A small masked image model, trained from scratch.
Model: 10.8M parameters, 32-pixel images, encoder patch size [4, 4], decoder width 128.
Training: soap at rate 0.002, 5700 steps, batches of 64.
Data: trained on simulated stained blood smears, 97500 training examples, 3.7 epochs.
Rows from block 2 of the decoder, named by matrix and row number. Rows with one number belong to one neuron. Each number is 500 + 40 x the weight over its row's rms, rounded and kept within 0 to 999. All counts start at 0. Numbers have three digits each. After the name is the row's rms in percent of the matrix's.
# fc1: MLP up (decoder.2.mlp.fc1.weight, 512x128), inputs 88-109
# fc2: MLP down (decoder.2.mlp.fc2.weight, 128x512, transposed), outputs 88-109
fc1.273 096:487486472507506587487515476569433522488554512476433544508530475487
fc2.273 100:517461478524534456488530523458530490517463522561508530494497469466
fc1.274 099:569511480520493558507510500486516495573456513472457487488524501494
fc2.274 083:534565512521497513504509493520457509470476520443467588503464567476
fc1.275 091:518508537499564588481468471520524485528520490542545431570547437515
fc2.275 099:479561432563466460518515518483475563526521478491494527501394561513
fc1.276 130:502515514544465521533523509492520505613457513511525416475564509542
fc2.276 096:537493504530518447538459460518481448559521444439483526528523490468
fc1.277 105:470544455560531473482467351487476439490512515455599499456530534478
fc2.277 106:459431483473529504437486534537507508498549540534494481627477486515
fc1.278 101:534448531489507531489482497449461515476492494527505538512483437521
fc2.278 097:523456417522507477511474465474530517550489461442436477552505571483
fc1.279 125:537538481477515509562495470608433475496502553565502493467522491478
fc2.279 120:546497467490392515522413425455559498478574506495575513503515474513
fc1.280 101:496518543496499476542486590526494525493427488516462518458466476555
fc2.280 101:435392533485481524481504485507544452536516522552464443623495472434
fc1.281 131:487500567569501535457455535520463581483490548457550567522502515482
fc2.281 121:513426496416471477579534487542445495538517516439520444467486512474
fc1.282 105:635514518477451496525526501572502440528560508481472520543477491439
fc2.282 106:492436511462504491461491525502573505425532534481534461486485492507
fc1.283 082:488509544504513409447471555441495482444532509514492489484605505431
fc2.283 089:477527457480461590550549509548483518577511461430456498473446516542
fc1.284 092:622495543514486445499534489492496491511532467545476504512485469510
fc2.284 099:464551527470552462489509517510471491510537519515515540478471461552
fc1.285 077:531513546504448529492519496483483528469468556527503525494463521473
fc2.285 088:483496427483529472475491561509488513503492487499575518500461554491
fc1.286 102:493505486535438446566449497511536539494528516562498483482541506486
fc2.286 098:524529542435510489490518553511493502426447447468481452456479468445
fc1.287 097:542471492456513498466436508554518457569541490469445487440506599525
fc2.287 104:477532506487480545541469439424577490532444522538468565538451437503
fc1.288 089:506467504503507501530497492483507495493467532447498485491499480530
fc2.288 094:515549542469530473580518463575456537472469513454468507506424423511
fc1.289 097:582488494460501506545486547436444513524530559549573496456540434542
fc2.289 105:558518517440471551530507425489537536484587517524480470500541527467
fc1.290 092:485472474514483513493488496515536551490510516529519536514422483551
fc2.290 088:499453482541498509499424498528474479531444474562481460501588540488
fc1.291 091:542553486521583506422526520547513513561421473500483478477507439482
fc2.291 087:574484560421553457526549497483491493483485434552488567493507530514
fc1.292 098:487511470475511417451516527483516527440526468476539446425487489565
fc2.292 097:483522530482441521467601488569550548573562580475518503455616520454
fc1.293 090:497482520526561444485507531545501558493536537462451447512533507489
fc2.293 097:521473518460541451496534497461530445524482443540559546433549468505
fc1.294 101:464517483442496524520545560547507489505518537413569529429468524500
fc2.294 101:497503458581493406522509544482408502469484479519513457549490484460
fc1.295 080:457468548458475527431466533470556537551488494506542545450525458501
fc2.295 091:523466458531474498514491459499525509514525510501507495518486485458
fc1.296 102:535495451551514519512513486470455627575444507483454482520462582523
fc2.296 105:448482521504490461473539540549588373516540435481529523491543492484
fc1.297 088:530489566533480461528501494467546485451533458474521514519545549500
fc2.297 087:584505459445512478447538505525507443578496506482497504508444560479
fc1.298 103:504475459550498562542493458548488447488537501504544503476491499491
fc2.298 098:501517548501495496462480540423538541498505501518539502505539452504
fc1.299 093:495522521421567411493413536493501502518555501500540480478523521524
fc2.299 087:527463491589470561518595513550487475497463483537504472505470496521
fc1.300 082:493480475499573440552497521436479495468544491513535460515502476470
fc2.300 088:465536471508496569519560500571524512551511476493490608509526516501
fc1.301 087:509503533513506469390477539516474480518420459467436461594464407546
fc2.301 092:527484497452439536597483444527500540458530526528547543477479573439
fc1.302 086:487505447571491512491506506532589486476519542524531529516533418475
fc2.302 085:554494492428513528549449462438453505551466497473475429518497485516
fc1.303 093:468512456540488517459491509503462509498555556529492555444490546521
fc2.303 084:550530500468528487514456509464530471504480544498466417542514505466
fc1.304 094:523478532521514413509503493549494569479497473504490534529487501468
fc2.304 096:451518518541516495486523573460489480422539476549519489563549453525
fc1.305 086:503493451497509517505509519491471588480446477462532466504489586514
fc2.305 094:470561492501558502480502558508471520468497543505502488465478446542
fc1.306 094:545559447551476478554531511476493452448489504522530542513520519450
fc2.306 092:446530501451546534491489540514503469452512534555432473498543525542
fc1.307 085:545458505574485570456515542526477519494422449482544528536514463476
fc2.307 094:489529486458543511532494480446502518512529524476450535506462488503
fc1.308 116:496457560476409440542501520520440492523509494573526492493481501479
fc2.308 101:526593481496503546496550531512500499580533445452505455482490476423
fc1.309 095:469542516546443459577501539535487561488465435500490392503485533484
fc2.309 092:516562514517544485472497466517509521476540512497449425531524534583
fc1.310 090:486559452526543495542563571544543513487553512414504461482468484488
fc2.310 081:451442543507499519475451467486470494526491506526512415526530453531
fc1.311 089:483510525564569487529468489526536473444526471494481569504532502522
fc2.311 092:546439475427434537580505539548527566543442544512510505482511470523
fc1.312 087:507478462499509453558480455566494590505545483472462534554406531465
fc2.312 098:461513562439504429451499551499469475547548483498538462435506453570
fc1.313 095:517495540510522578480467478539473504538502480463574512431501464445
fc2.313 088:556426496542504456518519529510469516505518479446520476569523491556
fc1.314 093:467547468501543505435521544436559527513543434470494455491492439533
fc2.314 100:475517575508470479518541509486540480478463476480428483528509554480
fc1.315 088:491547535520490522527503552572476526452620518526488457511504472478
fc2.315 090:482481477491545480375503520508497462566472492468472517579468520517
fc1.316 099:544495524500486532457513514495575560554498586460557528482514433515
fc2.316 093:455530517521532492581458487421479507445537432503590537505505540440
fc1.317 093:600528433525495583474506419493522510544505526528472477507526518556
fc2.317 109:442487522543504479585546555491458495501484462450552522518441438497
fc1.318 097:569503510486521510537477455489481456516537617513542481555503497517
fc2.318 099:482492529500591459476553478531483456525486514551427464528472410520
fc1.319 098:543505497493576475512534449508565461552485505546491572478484474486
fc2.319 097:492495470607419517546516509495541506542527473563562448496551475527
fc1.320 092:487410452529412527515560535531599540524494576502532517465514580486
fc2.320 095:489533503439531490542508507470425491475501389496517560472547451555
fc1.321 097:521452526426486442526464445547495479550532495542515490521487562378
fc2.321 102:471580462499479492395517534450536519557476494567484471465489450530
fc1.322 078:465511432508423527442443482469561517482451463521522419430467521487
fc2.322 087:579495504493525471528502571555479432570548516496548455528480517573
fc1.323 080:452566442451451515589508520593486559468504466454489524454500432497
fc2.323 083:529465492577502478459477516464561521483556521542571542531499612523
fc1.324 105:553540482456462501574537475508502516489519557400552547396501509499
fc2.324 107:563491433507450470461476491526542433510486518476506475569504559454
fc1.325 084:490510499464520511449536527542537423478508425437503432478544503489
fc2.325 077:523498522575542536510476466444430538497491517569507564509526464411
fc1.326 136:444570555487475504523515529548484511500468522535579454503498533455
fc2.326 104:530480448460476476468543513530468442544560523498554544540512499512
fc1.327 095:528478479535527485516476517507536541486454511596466583529484473530
fc2.327 085:454386489482532454486516456475462451578456573516530459491475497451
fc1.328 099:507514490501515569516495529447443550553503450505526472539504512482
fc2.328 101:468477473547508554518517459554453558522500498449460539428536461517
fc1.329 096:468480461617492509414529513526502415558568519538519517459542500465
fc2.329 085:465530598514492501539419522561486545519514501476435526562498530465
fc1.330 102:585543471508511488510507542426507507521534497480582598469475451486
fc2.330 099:537440524591503515480488454528541524549532535529460458552573520515
fc1.331 094:532554516503573559532504470552506542523497495512510437515526481508
fc2.331 079:476512509561480491495517550461479466494466445529497560568489553502
fc1.332 104:509491521452481540492501502504455499507489418460501488504477481545
fc2.332 101:478496516553526467511452537514438508500438479507511602448530560484
fc1.333 077:503491442493522518470488498452477509545474537537518470434540465485
fc2.333 093:489504522485551466476510500534517532512441462531527514548496488442
fc1.334 083:540431510467437456487471524439579467465502430493515476478495521489
fc2.334 087:472543466634558470463586500518450499501464475521503521471497497473
fc1.335 080:525470549435505508474397457443585440498547473470488536500514539471
fc2.335 099:477610510553463475522604531518476517529469461561460447438457472558
fc1.336 104:448491465496481556548477497577520472506546448505519465522513576485
fc2.336 100:527539528532618521507482490515515467542540585489465513518424464516
fc1.337 108:497522505476530490491524515569492489544443555521485543456438469458
fc2.337 110:503512492539467455442420539463436454531503467543471549507464503522
fc1.338 135:544424525501499519520503515521562485506516485573458538504556476541
fc2.338 117:441523504533428506529453502490539552521559543453591527503479483489
fc1.339 091:539488517518573442512529497486567473498479495466457470532522538468
fc2.339 093:484564426524484542527481552513552523431498434441527461471492516504
fc1.340 128:502508483486565566483467468521526505471551484518508498446456513485
fc2.340 115:520458498558472582517525517464456493474523447496508418549523512553
fc1.341 093:586457444504475462607564503538455554512464489417542460510522485576
fc2.341 104:431530542484531486457474436621492505477540509481513470499518473425
fc1.342 091:554518506600522511471505577476482556498546500518493521488465512507
fc2.342 087:426568505509401485545505494536469529492459480463445517558481490502
fc1.343 096:488519508484553454471508507476488530494521585442492483435485481454
fc2.343 103:572442495496428516545470445520464562521442502487512492468559530509
fc1.344 113:502489559470591537483495468503559476488567529501466491473498472526
fc2.344 104:512468459548457531495497494552516405478441463557505473487442582478
fc1.345 077:522563541513540518507460524577524585568541524514510549471514455467
fc2.345 085:421461515475520505445454437413548463482558552563475478498463480476
fc1.346 091:506553485537445544516532488503526431456428552461458537519538443487
fc2.346 107:502471465474432457544505486517480496538517507465551503480400513499
fc1.347 105:531553483450519489522524488529509483482528533513433489550530486465
fc2.347 102:505557555459524441467486492459525464525442465518441526495464475541
fc1.348 089:480467522492444582532484501504463543545496558547536572483483522482
fc2.348 093:538440480448447481482561552475414524488513505444567508501498481546
fc1.349 107:557531493498545586539547479513476520482504433454476433498464502496
fc2.349 106:487460475565462549510466565517485569454449467475512512520516503579
fc1.350 087:468501437600426505518460533453526558499477482521491489507577423495
fc2.350 095:597499517419559493449522537519514531520546570456501437563486561514
fc1.351 108:512579518457519543536521509522449518543529492544473479431548481544
fc2.351 114:561484544481535530570591499468534467463561488514576576514472526498
fc1.352 104:537456495536534516521429484539500430502521550484535496490581505544
fc2.352 100:517475524499451513503521535511463554505532468501560493494445516491
fc1.353 124:536456563486469532453460498534504586520450491522480521462457541435
fc2.353 105:497503471520521576514509500550489501507562512486429484504566550530
fc1.354 090:508498508468489487537491451523469545522462571541500443468497500513
fc2.354 093:535492493535500548505574524491548514515496569474443500571468561501
fc1.355 115:525419468487500502499528583460492515554504624529503447510570474494
fc2.355 111:506536524473465526470559507476429461483528492484515546489428519471
fc1.356 097:504519472517540528469502535487483530471546478431495545517510540560
fc2.356 095:483516539520475549554520504449474550447475446527530546499485542453
fc1.357 100:530481478442429557494521493522489519485482434496496593470462508499
fc2.357 099:539517463512522525611491462433481501563517500475499482446518575559
fc1.358 116:579476415472474506495538494539487553496418560477513453509532497451
fc2.358 139:594477426589479639539537451597491534484481583485492500436449524532
fc1.359 101:480517529498475494494514531563521478586443522451477482511526582548
fc2.359 100:500524533521443528489503474552495477463432437405434503539527530476
fc1.360 092:483538457427522513528513497495506509446501526516443501556560524559
fc2.360 091:467425474588491537492452496484481480556547507479520487421479489493
fc1.361 113:509471546581491477498448521514460537485507488468460586570499503557
fc2.361 107:486461502492560560468536520503523505508460557432499501514503465562
fc1.362 102:477521493516537509576539528547526552473470601504465448525496488498
fc2.362 103:471518442467520490415442426472506524594492439501524500534503506501
fc1.363 083:458507497519425484554516433545526450534531509496468474466499499599
fc2.363 088:507465553477492520501435538482513515450530514433553435505460570403
fc1.364 105:476476505495546539525512484489489547521511464528433406451473493512
fc2.364 113:465519526498447498467456506508480544521524524557519501496495525556
fc1.365 086:508634506555485463491511493488509458472610548477476406484571492537
fc2.365 085:476383530425542552444443533515548522496483486483469571534503441482
fc1.366 091:483470522512444481443477530504535518503525477517500474524500530493
fc2.366 100:532562481476545536490467468420537488475476496534439474480500486463
fc1.367 072:536413536541576505502429464453576533474521503522482416495505508528
fc2.367 086:504477460479517443493543550507495507439463479490510514452482566519
fc1.368 118:473527511524466507533472496562458542524561455454533427485482491506
fc2.368 109:457499472517546465492468493467565521511497524501547526483549475473
fc1.369 092:440467524594548525501494582581501513547487520479498414488488552548
fc2.369 093:528455496482604518499516456522540541500517557549457571553525459460
fc1.370 093:531484459515530520526463516574509537492529532535495552484442558485
fc2.370 098:503505531494491513523547465485406501472535445512520463477553514522
fc1.371 117:518497478528503512541520489533496494500486514506486478532488391494
fc2.371 097:560498507491473419493512497497559507549481486513516569426439457488
fc1.372 093:462521491453508482518515485520502555535493495423494451519511500481
fc2.372 086:588434431566468484496496520468396462507520445491528495493525511490
fc1.373 103:542424533504555546582537463536521505489476555550491520424440484465
fc2.373 105:521564486502455445503489457441531522534539524482466509557569581504
fc1.374 109:487496455542582492486471526524537511487541604465500419497540495572
fc2.374 115:525523533474438468428502496548553452559491518510457550497430478539
fc1.375 090:557508537479517486503530503429508471462481519502479548474481469492
fc2.375 104:484563514470482518516493514459506513586498576523450498490449474555
fc1.376 105:525501509514590550490496506584534492522586485506506487514579449600
fc2.376 100:447459472456403499493454473450488543478541521483512495561524588514
fc1.377 115:460495514478511515501445478475549436513496522504441454488458447491
fc2.377 102:562506436505508498552456489489444462513500455488472510509504463446
fc1.378 095:481520521442541497460502525495538504465469495452473528512507492489
fc2.378 094:562424509547506463545481534501541514514571478474395394467508505562
fc1.379 088:553556551517520516545482509559439505461511566423528490467544528521
fc2.379 088:490461503540432496494459548465577499542473489499480517536395549484
fc1.380 098:475526449529463475531461494434479495539524521500461542461510466536
fc2.380 090:525487480483510521548516505488538453470423437560505536513485467482
fc1.381 113:563514509436482545490494473531509485527504514392455412538470559529
fc2.381 107:506512547545522537640511526506570587498454499505509564502518467550
fc1.382 109:561556473411533507538525477545532515482528546475556489423444507511
fc2.382 123:501417452572494532507560489555567549449528508466527519489451436442
fc1.383 101:520547482474590480579457518554475545462515513479487577507474534478
fc2.383 096:469500584478453528470519475504578479464524510515437467491493456448
fc1.384 087:518557465521573521531426501449477501477553506498475445566453467557
fc2.384 092:486498523463489475495578505512478470499463497549517546461515564440
fc1.385 086:524471478525477502503468474451546580530483489457492533486494541484
fc2.385 106:493465474479474560499523500580465452511448537497496488447494460511
fc1.386 098:425453582488540464466433540533540541489528493513460510468475507442
fc2.386 104:495441516523472547481511494575523523476513507432445495511485548447
fc1.387 109:465521552473485479449543562509482504557502454512481474412550495511
fc2.387 092:475464483539511505560460517522454541535534570524560488560486513568
fc1.388 106:531403522507529494506451493436422502550485483581511486520452542556
fc2.388 115:496526473569445545522578501590568456474473536418414470506556513485
fc1.389 081:593450496513525561462555471493546529582482523453544487540495531511
fc2.389 078:429539478485466565540460475551478521528528498493485516477542495477
fc1.390 103:440524502477534548526454477477523486526481560433471499426504525476
fc2.390 104:544529455459452535543469518511534568493496528529539488503503462498
fc1.391 134:461498495469548560555576520507490487534463545433505458508511454468
fc2.391 113:469492504403447475423446466507450536460522495511534526539485541549
fc1.392 089:571488469396493464463474488541487548447515452474426443484452542551
fc2.392 085:501605547587502558555548464488544436550460451494570574523518475431
fc1.393 088:528563486521510450486569511570495462498557506536569498498442542527
fc2.393 086:529444470516507499540360428454490489506452470460484527484551503477
fc1.394 105:564496525455586593521437633493549532561573495526406556522530536462
fc2.394 112:440465462507536497499498391603531499422450448513531495598551494597
fc1.395 091:587508515468484523484500511516513464515516445584481539483544437544
fc2.395 110:519461496515542529555479488492502579534553520444489475531527547522
fc1.396 100:460511483423509522466481506561456503511572496515447513501590545551
fc2.396 103:402525534545476476447557464478547502509521470463522465547483453504
fc1.397 090:456474487457590521593520482491548526459533481486416470475545537547
fc2.397 097:515569511474473518495534489558419499540458472531596592495449488453
fc1.398 108:503454459560447502556445458568488557483551552478493538424555534531
fc2.398 117:475576617425556433435537438460507437486489428463504476521492533470
fc1.399 097:496519504479450487501499482471561508450460492490466496459512404509
fc2.399 095:513499536491560502443504448537520487510536441458486603521403518526
fc1.400 115:503433549558559589556437474479561554495461577498523531438476465468
fc2.400 106:453536415452441461526469558458509531510544506536443457499544500538
fc1.401 116:548504438441549545522485479581414482489459547527445451521498515475
fc2.401 098:429515518477481481574475533529469498531563530460493538485462477527
fc1.402 088:601491537539507458510471489484425473475502449481498494522464465487
fc2.402 079:520488383473591530481504555506499507494477484573528463465510516482
fc1.403 113:516457521527506537562495421550560621529494498437500482439538495441
fc2.403 119:519534532476546481480463497437451462481585522557514525499534495561
fc1.404 089:552527454526523544452482457501495548550506474475463563451547543509
fc2.404 095:443503541506489483508458461572491495540501471520528473569435497504
fc1.405 087:516492569463509516481485532463570478494469502511522494503413521501
fc2.405 101:502456446500498518547560490519426512547549529566469544524500519539
fc1.406 097:444546496594541506518484518530470571575507569494472514512510471550
fc2.406 106:514486523463512485566420468510558511406522534485476485416445513504
fc1.407 100:519477475454507534542476539494482533537485511486507488430488441453
fc2.407 102:493497437487492475524545548492578522532458510504518479509515506504
fc1.408 080:527491422511514519482515533504459489614511539540460522546510545486
fc2.408 086:570557508472553438507551546486555511505497535535528469505481512572
fc1.409 100:539455500583491511469442481521492455516477544525531588491508479452
fc2.409 091:466527525480537496519542520467521532451456522428476417569501563596
fc1.410 123:517469455534486562515470450508516550534388499491476552512491509508
fc2.410 122:585450501521392532435487540524502497596503504494540485490555536507
fc1.411 074:511511518470556544473439482567505457519535506508505503442495490552
fc2.411 079:473587477497484573512545497420458532496469499442555519463463470445
fc1.412 090:497533497523509492470504475464536462567452452505477474455560459521
fc2.412 092:477567502435454510489528475444452521474516476487541511543550487481
fc1.413 107:493463511498494508460472536537469445582536467504482513500596471437
fc2.413 114:474554547526476457520533457420490548470453530507578539490461524560
fc1.414 106:471431433474524606524527429517572516472467539451447459471502496446
fc2.414 101:509474560428515468505523519506448509547481478495511442490469505466
fc1.415 087:490569478488497514488448498512528466550500504520450531488553506551
fc2.415 099:537486521490497525571519481564433483507532474546611531503457542494
fc1.416 106:453497475507496467548472475577520460466561548534435533507487473517
fc2.416 114:474485497495485497460470520475490539546448514512522521512532525409
fc1.417 087:564523566591445464435519506470512528499367532518437560467535541516
fc2.417 091:524538510515536516627483491538531522492570527441579552613468463524
fc1.418 098:474504482516485397521488576533451517527461437513531562515472498537
fc2.418 093:518488530505545576549515461520500456505574539478500395410560491451
fc1.419 096:598494547559533486461527541483476520521484477407524533494471585418
fc2.419 102:552528470495464511470518479520507505511524545512512447517492475504
fc1.420 081:525495492565498559488496527518482522444456542517475448626482514495
fc2.420 087:512457441518512484477496449478538480534482504528481458422523438516
fc1.421 096:497529484547534553471532533517503457517511556470506547537531455482
fc2.421 081:428444508517424469497464500482443518479515479523478475503488478497
fc1.422 091:533508479523465510539514502525512542522516523447499494529537468553
fc2.422 087:487473496476522514454471525445551440504472568524517475500495565442
fc1.423 108:495556451509565573516530539482492533491503540468542455526533478545
fc2.423 110:471510527484456505437503504399550572512505485493454417543482484522
fc1.424 089:536475534442451522528428535473515528542505493495456429453469529494
fc2.424 107:491489450576520463492596479605513484517447563521487534496475435547
fc1.425 099:598463507541514567466458505498454528481521509526541513447464577453
fc2.425 115:442496521408525425459477489461537528494491476508482462533527439551
fc1.426 111:492577449479547518454525540518515487533498554523473475503508465530
fc2.426 088:556470461483470535454556512487453525521463376476506463411507531424
fc1.427 106:543491507559496539508554622465553485536517403594548516466514445419
fc2.427 108:460468487495463450527462476478458518467473517473483467486497574545
fc1.428 093:509556561448461525527551556442523407540477460532480519477487462416
fc2.428 111:518466536444550521524481547415528538529478559507454466472540575552
fc1.429 103:515510516524568500446563504513505516491421527471456518498474435498
fc2.429 097:454553498471448559487462484506430464491572527469462448498559525421
fc1.430 085:500537496487444483485489499503456503532481532446500444537438560567
fc2.430 081:509460501543451550518542478525532532472509514475492571507509435430
fc1.431 089:485480485551543471527485534593551519534525506547486493501514550587
fc2.431 093:533484546491476498475435454402530539499457509485499458572546525480
fc1.432 096:526457516524502526458537556498529529486482532431541578483555518490
fc2.432 105:425458443597518468467610509545459469493475474539497489453492453403
fc1.433 137:529579465510494473513496500495557558531469475594430557420496479487
fc2.433 104:466482570483516529473529478444421497440576462538555536526479527470
fc1.434 091:526466466466526549525468559437561495540422513517541487439520473493
fc2.434 090:446518627430489468507428450565462439482604505501491460482553523495
fc1.435 088:504477559468551578453461527494501463520557521506499538501553470526
fc2.435 089:527529528471447532472474491471483550509449583434514503512458505496
fc1.436 097:576455544490517561478527479496473456551588592543475450520545520498
fc2.436 106:432545585546541516512449588498504508531461531474519570451431487433
fc1.437 089:539517426506510565538518499530501532494530520470533387478526495562
fc2.437 110:445492455454526490433496432533575457439564523528489535419434478474
fc1.438 205:481419544467461575460524492486468469514527457490491480414486445553
fc2.438 173:499497597533515488506487459468463510465559483483469485451478463557
fc1.439 108:474545562519493500517515513474475456507559562488510445481442461540
fc2.439 101:496492480518563499522497508465484512472492505504473563460544588487
fc1.440 084:613555536519558556524471437485487531556471470484546472458591512510
fc2.440 084:522555493501400492533498467575459454495488487424523486513463462506
fc1.441 113:484499464482564481488428507479543548412529529559435512515447493517
fc2.441 115:523584528521504466525555510484475496481555442442509509502508484480
fc1.442 096:464448542589500563569525522497479467544521534508479493477508452539
fc2.442 098:566503506460507494448490506440534454484503463485579565483419519495
fc1.443 089:546569480509522451488490535504559505546505517503519501534557531552
fc2.443 089:424457502583506481496517571501457569485535524465416443527459490404
fc1.444 097:577499497519448497542512493459536423552509460484571426503552439525
fc2.444 103:514512462425478505485494486431543564436442495513449488455471604541
fc1.445 089:510416519512477515501434483486533475514476572496433464466464543460
fc2.445 109:512490451438543477488556485517538518434537429526561500592517557487
fc1.446 096:564523570530536497497519519515526478483498485497569485432488536462
fc2.446 100:567458475512504425448520479517565593490503472499494452474511470541
fc1.447 135:560420531515584547497523476568479521488563470510510562520553502471
fc2.447 109:449560471440444496573553492480524509476482438435508537540559483550
fc1.448 094:483537524547537512479496519498505467506512489448479532421451449493
fc2.448 090:505493473482510479496445442524479417492510503481456466432529497471
fc1.449 131:447527479564491488498502481536514582460494513529485583465497470498
fc2.449 117:470548482505542470443444499493548488499521387502497480519462446556
fc1.450 091:517514513456515532513448464547525441495529588529469620448455477508
fc2.450 100:544553506530454501405508508463490489467533510559506442494536459521
fc1.451 143:570556566546483554548478482533535460626458459474530467466593517530
fc2.451 124:489522488585538460580484546506489469542527477450544567437471500608
fc1.452 082:558442494493532541546508532541467553545479497540454481470511571545
fc2.452 086:542537542432494489505452491478517474469467473446484494534526530414
fc1.453 114:536463501522501430486418551513534538459517480512495473486477554570
fc2.453 100:490513477470593455459561521527493495553529520556474446468542509537
fc1.454 100:536494530493550550526568456548458527473435559478467561495503529528
fc2.454 100:493511458496560477498439448530517478443455445474544554574534461474
fc1.455 122:520549521496535540538453441545483447571433431492465484517445521389
fc2.455 099:529491571487468468498506498472525529523506512474515529549501532559
fc1.456 086:532519485508524554469466496489495508502483566439502515468460455496
fc2.456 090:483497569427477459405470481535527530503503455580488522467495513515
fc1.457 085:525479445451555518485479471484538461470557477448454544455518417530
fc2.457 085:528531527555482484493540505500484525508448523592559489544503553493
fc1.458 113:469550444569588511462444595512533564493458465478544460480454516471
fc2.458 116:456546492542483418434507451528513474478508477525512539510537523472
fc1.459 101:526453463587592481477503524487513490517498536472545486514479468412
fc2.459 099:554492535481449576460519509519462474477526507548513450453474520540
fc1.460 102:492563498510507492514532424454554512532453545477521522481524448487
fc2.460 108:565424468448525546516475523441534518513542576420460496488449505563
fc1.461 092:540508560487516509531470479560414462521465538501569503425392483455
fc2.461 096:444519432537502489504534542366518529481529480495494495536525575471
fc1.462 107:536526474553489542472457544524512470511481496499564466477538399556
fc2.462 108:400448526488509442481519442507487520458477527453531478548515543502
fc1.463 096:480478439473531481549545493553490546508487567526505472465519473518
fc2.463 099:539473529516488558459529514500518527436505514439463533521445526515
fc1.464 099:491473567533543508511472522573485498492531455488504546472496623418
fc2.464 093:495468466488539421469530493549522454431504488528468475507568428522
fc1.465 098:570441508531491524488477436610470484492550449495544536411579607427
fc2.465 095:484501497532582500549467558435539517502430478501450473491542446517
fc1.466 092:526442560493510421547454451506550528501482466553527502499472476500
fc2.466 099:453524498491487500499567519541502507489506542512513498493508517462
fc1.467 102:525424522454519548534502522518539505538484476456534418559515517540
fc2.467 100:470571484484497459456497542442510536510458477645485600480501473468
fc1.468 090:427458501459516465467446507499556524544562474518523464487539516493
fc2.468 112:528463486504479504541545574568463486476452480510513525482444462513
fc1.469 088:522460484487567486492453521485544484443534495451518521435507521540
fc2.469 104:505551509558501491444512473502523480501495468525455513484450481475
fc1.470 099:584576526468488537541469486500446444568512564499520546501595518473
fc2.470 123:516451481565521479459501466495529501551518411481435507466509543508
fc1.471 114:501489446491538471466448525558568576576551549516489558476478425442
fc2.471 134:603508499495484530505464516509502446454508526519425488508514445547
fc1.472 101:551505505514539547553518456539438485534486546513593531487445551488
fc2.472 100:515480520554496426430507517531537433436526477469508482548514462523
fc1.473 121:504441491524504508449485496506488547508516464459523537517456500447
fc2.473 097:478601549440478495487485476495535487435519545474476564519529541452
fc1.474 088:507538546598539505546471520450449432599536518504477513547458479496
fc2.474 098:534449547488495465450513551529543422522491513428508501493506505513
fc1.475 091:434484492487552524433580553527548505468557530551529532442484458551
fc2.475 078:541539551526436538564436460471436481545534512470501472586531533468
fc1.476 106:547470506487557531503500497538544442474546498501538459549490470463
fc2.476 104:491526473534528474520531449482471497454520419478533539431532507567
fc1.477 109:492539561510549560559492536498477526493483484480518534555512516486
fc2.477 116:518515440501490460474498435438504527440571481489528536484495544519
fc1.478 095:448481479584537522406462500460472473566455524471479432464513560530
fc2.478 094:556523462464403568536493470516548502421575509584510492516505465512
fc1.479 080:573494446502476495525546619491488523494512476484527549486441558499
fc2.479 089:453494543476506429467535446451523537506481656545547533569489485478
fc1.480 101:544504473508563457522497579549479532524504495556498487492556527537
fc2.480 101:495512518479506519466474447534502509578517496509488475478495428453
fc1.481 093:514509475485456498572451480553442519475482528524484514524550478552
fc2.481 091:483511515471482520515509559494492436493450452541453493530472463506
fc1.482 098:535445471508482510467538559495496536520484473485485472397491505463
fc2.482 109:499583594552514491512557501531445433475539483487503532539449488507
fc1.483 111:565491449449492539519500489521444460528481520475494493536557511512
fc2.483 102:417465542523515502503515479565532488437521556483501498449381545504
fc1.484 105:502469517507510515463460621461472505577564552576474510526486478457
fc2.484 124:535591497443478431500529482541522481484472430445552455533449526552
fc1.485 097:487451555490514498548545498506525474534555497507476524439457528551
fc2.485 089:581530468573488518472529533471482522512526447533534543480504456455
fc1.486 099:524528443522520577520457460485535427566539561482536533484446457550
fc2.486 100:448428440478447403481541494456449491520473515473543487548488513529
fc1.487 124:510463420508407457507537496564512551519572519489516447525503437509
fc2.487 113:466481465485539531507452595492530459476503505573539563508450515479
fc1.488 087:536492511532479452475480554502520539486476425478533571517528498478
fc2.488 094:529476501483474488549541490537495471472556464456485513546494572496
fc1.489 126:551510594509566451462484510522549522496502559515430510458500479478
fc2.489 106:438531405521539574486491479501479429519535527485507495504457486551
fc1.490 094:489526476554479475520514514491555517498495529550437531432515533578
fc2.490 105:528443495495477570573461507441417520518476518456473517502457459504
fc1.491 109:553550512528549520475514468576517543506462504535538498469557462519
fc2.491 116:470462511500494474485522472506483572550542556535523566450566572526
fc1.492 091:529504546452518528462497496499580503528500495631469576496465552578
fc2.492 095:490491507508518541517474542481427552494600506495460371452474492457
fc1.493 077:555470522512478496559440482511495507454453536520471457513483476547
fc2.493 090:441494458508493496470491468595523462507500458503551545553487539511